{"train_examples": 195000, "rotation_deg": 10, "scale": 2, "hidden_act": "relu", "widths": [96, 96, 192, 384], "precondition_frequency": 25, "merge_dims": false, "adamw_lr_other_params": 0.0013}
Rows from block 12 of a small image super-resolution model, named by matrix and row number. Rows with one number belong to one channel. Each number is 500 + 50 x the weight over its row's rms, rounded and kept within 0 to 999. All counts start at 0. Numbers have three digits each.
After each channel's rows are labels from the 100 images, of 14976, where the channel reaches its highest value: "peak at" is the part of the image that holds the peak. Only what is clearly more common there than usual is listed. The data: rendered scenes of toy objects such as cars, trees, mugs and chairs.
# convs0: first 3x3 conv (model.decb.0.1.convs.0.weight, 192x192x3x3, each kernel summed), inputs 128-191
# convs1: second 3x3 conv (model.decb.0.1.convs.1.weight, 192x192x3x3, transposed, each kernel summed), outputs 128-191

convs0.129:530456500474442477485445575536494524499479560520480617512372495527459468523573539569442434491431517492503495514499494455494413411441475503451503514430556420500433457600424530529493555476533514
convs1.129:533525510529580463546510568532521447537507480448507540445518509481594535429459502512456582517444477513524509518477617483564564420560486450484341521521500466473470477565479486475482493472519464
peak at: bottom right

convs0.155:490530528388502508495503504490510461382450404513409490465485381558519478382505530520423520491487486413404477488553430529479500474500448491495473493481492472475479539474486508594496541505517503
convs1.155:576560457531361512595521493621551518526483503491525444415444530464518481477504552549589618471568551504458524423539440523489544607576549511553491500527506425509532523564503482572598498549414517
peak at: bottom right

convs0.44:463506478460455425474426462512491517431516494468477475578566519573507550526444492527418508465515537568400456513523516509518485517480565531482504488547502510437416431512575500517499453471408474
convs1.44:485494515600447516434560527583499434496428472517508557549471506443494420456601544509502485399409525525651404512538450485527553501510440478525497524491458542588545497499475473497480518593528522
peak at: bottom centre; bottom left

convs0.105:464531457427523472474426458596539486476464409533493516446562511523516436475513541515507484530482587501456571526513483458522495524504538472392546511482555479403547369480403503461563507498482486
convs1.105:486520481457494458492479464576518461568460525485477458464512481471511466436509546584468483441361513563589508516420501461560467494528505596514444474530550527478490478505497489548476546459458392
peak at: top centre

convs0.141:480414506507489542575507518480417481492491447503536459509444561524439436450547457461537508416446421447507564413468451523487456532435499479523488467531504387439477503500518532511432451535475460
convs1.141:493492586463436520462412465495539522576453528566455533525489481458481462510517498413583457457527474454494576519607504555527456522448413412511503541504464592503480513550566511599482468471410548
peak at: bottom right

convs0.154:510450483467479542624483505465538501545472535435499537697475559478477529529468442523495546531477496545640513559555485529480490529529483499499527549507526529493524450451536489531496491512543415
convs1.154:476492516514533497448467515545513516510522497522443575501537468415512469513616449431515582559426563574521531469577517548521522500480530526631481608532522573505498535556570504462443430607493467
peak at: top right

convs0.115:510505491497472420530457473507514494461468532459505548385478580536487380447560558459535485471547489526545483436462512485436408474501525485493463504519432516489493564546417508432504477442552385
convs1.115:561501521491481606546547477540526385533534593504550495545495536486469506483531507489495493512692540499513502495507478441484490475532526549503550525488411527451573560526504478457533541559514435
peak at: bottom centre

convs0.191:541501482554534427461511539459489503544475519559482522402528531554449555508548564516469578532494472580483496424512501499587445560527547547501458536565488438523490573578459388521458479595511623
convs1.191:507406514542471454587456457452448525596459435534397465494526466531482479541517643550513465427458516479486554528515568580434499458475558484438567527448516492436468414452480475526483503533555563
peak at: middle right

convs0.72:510455505475522431545445441496461537528470436428467486486523427394441496495442535647422463458524554512491506439457473495415510547469543398502537535487531515434478378553394477411435536394415441
convs1.72:466540479488522378443642510444498460505453543519509445456536525495528454482508529496507478570518470541541565504543509559511522507471520525527486439545561488533457469527469494504468563443513466
peak at: bottom left

convs0.22:491430534447387427512500511426467560494521438525487457420459514411402497518500569358519487499445497511490420600549470488622579522459564455501452564522487432436464540535568572438518442410440470
convs1.22:494579503610486474499575497540543478575474525549482496461599485518494501389528485545486478528472501568397562473609528490603525502498499522571484516508477485478529528565472491503541488503450548
peak at: bottom right; bottom centre

convs0.118:553469543440453458463475449459589424468397566466469413447469462539487425511485509431610435497450481548539476543443504488508478485536506469497447526471487463512531518512506406357502484432482444
convs1.118:484480509561477549554548448428482462499484556489526417429549511566525516542524501449581545441499498525470516497509470558533520545585459628576425495549509462627473441494526441517465573495466520
peak at: bottom left; bottom centre

convs0.74:526567501462560363606462483560457480522477509484486487472462452494443507462539641494471457542533487457471473531538511515440515516441453481433494558397434496453475546581481474542386469529439565
convs1.74:485499580547520503499512525437572482436483559562602524476521505370500535583524393465480620577479499521481546476517505513622454452512573462556543496455469512565556540501599543385483475527490482
peak at: bottom right

convs0.91:569374524637504455558463513439506444513522481483567509677531576485536440487521586558531558473459469516617523456557493530470495491583546506479522497434511534426539447567449524571449504591489420
convs1.91:532498493550512475414482501434476498529466489471532569517480545461511498470413448511526526553501476519489429421535517437492475491458520468640533575500466531505411552491573523499530425597523440
peak at: top right

convs0.109:482539476444390454537509501440421500559391514486483464425519464593442452457559482471460559524433474437509509453429459495486600484550559472473420522427476427444536405510517531478562532506512548
convs1.109:472511377529568515382557545531533479512447538518486481434449511559536487536552594500470428508597534451555537433559465513466489560438546451489640508584467592540465550543499489431543518506514510
peak at: top left

convs0.71:556539473477524523554485477586467519495561507422425521469495524410455516426500554488585449509439437449498422567552488477464567544493498457567518460465487507617466506474480468557549458500525564
convs1.71:468458514448442472470450540605474405519522482511538506522467513538427537471463505448487481525394435602425462481534411498555409489532479429458421396528438447437529521455498516431558494520495459
peak at: bottom left

convs0.87:544523471366489471496511496496478609500542463571508562505476498535460516473520515514523487600502500464513513459443549534500510464480437507478478404606443523518581535503570497548542549530448592
convs1.87:482508491543466487507475512545531549537467507569428447468487439462452464471540593475499434440498519430516437543469536521465486445424428533596499509540544528397441469502426443584564481529530454
peak at: bottom centre

convs0.99:484400539396490481480487539437453551398477585532478494434441523484476504481482485437506481515442428394557454509535526541514419517496482524555435538424490544510402474509427520595577495562555494
convs1.99:446489378493556474473515605559473476466557450497542556520529576570599424492487410499454542544486512554438496528482447495473538449512519469493478477507459438456466468505475523409465499441526607
peak at: bottom right

convs0.30:508445543555408505471552486485478537510431466425493503420519549463556556480464411474543513433422420507534529516494555457515504562508584527522479533552542391492538485429524450476503569434528484
convs1.30:555479480510540488462531550522482472450444443458407560562534476501572518500470578472589455590541490497497507545575454416506361548458509455555626460518522608502405536490470452519398444558487541
peak at: bottom right

convs0.100:437428503471477455452502507475437520519475446512460524580520418426517438526479451559444381549502501402457532508499512480475431511399568486481535510440473489454623450456446531566551470485482498
convs1.100:493508416464512447422566437552474484603417491548515514630485438444469475492471442550444572472430565490602507498353474507500565501485532540531480426577482517527526466562522543508483506471481479
peak at: top right; top left

convs0.174:477603554464545400464516557462479621485559441597439530459507481472546520574475468487507529555514578446538433467518479506605473414499545516572479556487515494487498519541570534546613515532546570
convs1.174:579493412487524470441512507528555520473653438510456511547528551491508483447520491510596498557443443543443641483382568480492517477487553506543511542515499397507518464526505521499536411498500441
peak at: bottom right

convs0.5:386498514511403459515494471508510535541577465537363494587444484435496405616524510503503499446490443515471415490570514456448532569469545496547423531531547485509507503529531536509522493363517423
convs1.5:481524499415523467376510504568525459507580517526504546552488498412543464494438458551466501525456522440550607491518502604558506565498524448474506494559552448464492545541507475409613483552436447
peak at: top right; bottom right

convs0.12:511410533558508440531578456593518501549501498378549497602540519458452509565476427498583509516457415524600517485605519505514490513549567505416518549440478471472489503527439546541438415512526474
convs1.12:504551439532514490433466492499536578503526462481561623549547436519567526507479502520411559583482501498403506513597449558436430494509437382634487543530500451456481642511574538465556449508490465
peak at: top right

convs0.4:490469445446446474497536505474445542438517480524487550441445382464557499457468449469512522520457536535475458531559438568533560513557524546495474454502448455484508595538506526540523425509494563
convs1.4:516486417410492498490451510539504490477456449533479529541579559527508537495631546485506495465496458576435615483584559567642441483533500375538510557511468470478549508376566639487556466505519522
peak at: bottom right

convs0.136:451501478469525462446536446505535621476567446517530468598515499470538511536536486487485420475461466502529467388624457496520515478545492547611524463513477561452514552511453455569574497439455518
convs1.136:557452484456488556457403502508537534543523571471478434573457448459492507558408504543407499579468526458418516609442483471492430463455450455605510488470590491489465570559540489485492490410475489
peak at: top left

convs0.80:467457498520441430474513507425493469452476508451551491592488565441469477529398508432542520436531438543565449553605507470501563544491536513471497500455458523498532480413443522514517467479430411
convs1.80:476513428524533463478550553513509450574501506528492548359544513559423435522590458478470520482471564492520496476420504547521559473494511485484452578478427539468531476471497495440424551460436473
peak at: top right; middle right

convs0.161:485540521555466487576512457460470456556523382542481555392477536556436481433582553515480568549406503558479505453451554450458454390496503542531479478430485554556468494539474539628459561591569515
convs1.161:531493546532488457421539460497573535477522485424477467574569412501555421519472494390458351481505457483416515587508493432386492499539503540493461515464578538507444469449439442475499556545669525
peak at: bottom right

convs0.60:441551483463491505417521441407580462521461480449480469424516549546490514437512570432525499464578511467416488439426493483483396474453530557511469553468483543481422435551526533451411484560532414
convs1.60:558521490511553526606564553554483514490511492486550452514554476520472468491542526446515513434542519537521575497465505538521469468455510582505388442475439590522477482482408459501544541529440514
peak at: bottom centre

convs0.11:495426522526517550507408543502469532436410488519496553455430521491536462432537479511446475411504500480511495472534468546438484461508478483501421440511436583551532531505517494489443415523480530
convs1.11:489478469507493537430532526609552547474504592542574533496488487540480587489431429501538549591524558549532488570520533580532530498516549564479547520453403553513470563545523501579529457532578514
peak at: middle right; bottom right

convs0.10:480570526423514446331515455485448476511484410444503467545452529531562452498469521548510454479414510466449506479438460531515552493473479425514515469497524430431522480567522494548582483499505408
convs1.10:482480453481497482444612560568403378564463576431526482442504522477503496506497457423462488487401474503467551520541524513495540498434520489476436476505529521534452512466498505434407492448471391
peak at: top left

convs0.167:516459487460525480443477525377506492445540463444474524433557480565465514485574443574455490490410487490439493426464563361517512453509506519465410573552480398482477456491418547490560446513498466
convs1.167:429502511535437491557606605511493504519471431480577437467537496470479494435439554494486450442535542436529439504541489544455502504494554525534438419489473528525511460521433479382524547366464472
peak at: middle right

convs0.62:533517534532449536493410507421482494572516488502557447476525483477454539552536449642521498524577409547485543445512467476525387547544500498502474505510509440528586481528543496524564454521446532
convs1.62:481528499462607411462457567456528456472465461494526525517519573548516450546542464488514502448568452565554466453479470515463457481464508469534466566503467548496541500477484586455442472440525530
peak at: top right

convs0.69:467467511499390465453560515421443467617499522539491468394462480500424550417536486509532428400579495467476507467369483455527523437550429512517424509590415440516521495555487568486458533446478482
convs1.69:526517513516495640488597519354521479412496503498487470555497533515454554430584633463465502517570487476512521422491448514488462505468425570429453421477442534536462656503467504460439435488454461
peak at: bottom right

convs0.130:551556497478534488472430481461490528421494468528500487473522460420443429534443505661458622486468500491415479428452465426578417512505475551480488585476500464419530518486542504496615517449370471
convs1.130:443436512510452545553465474451544438523467498370523485578548436531501482561487479478497489490460455528425538472489569529571494549451490500513547482530560589472471548502552507483490479405529480
peak at: top left; middle left

convs0.18:516540525521483430483445563458390431424496494471532515479541563489510447493471493522504474493559355567446479486473515582517442560469437453536519472405438530512565502447461564541510469544402502
convs1.18:476602533474495600476570468414416551537488496412474558432417606588449460482527422444529486455649475529452558423536476565491572504438390458482496561502472494480568585589565512601485454526516507
peak at: bottom left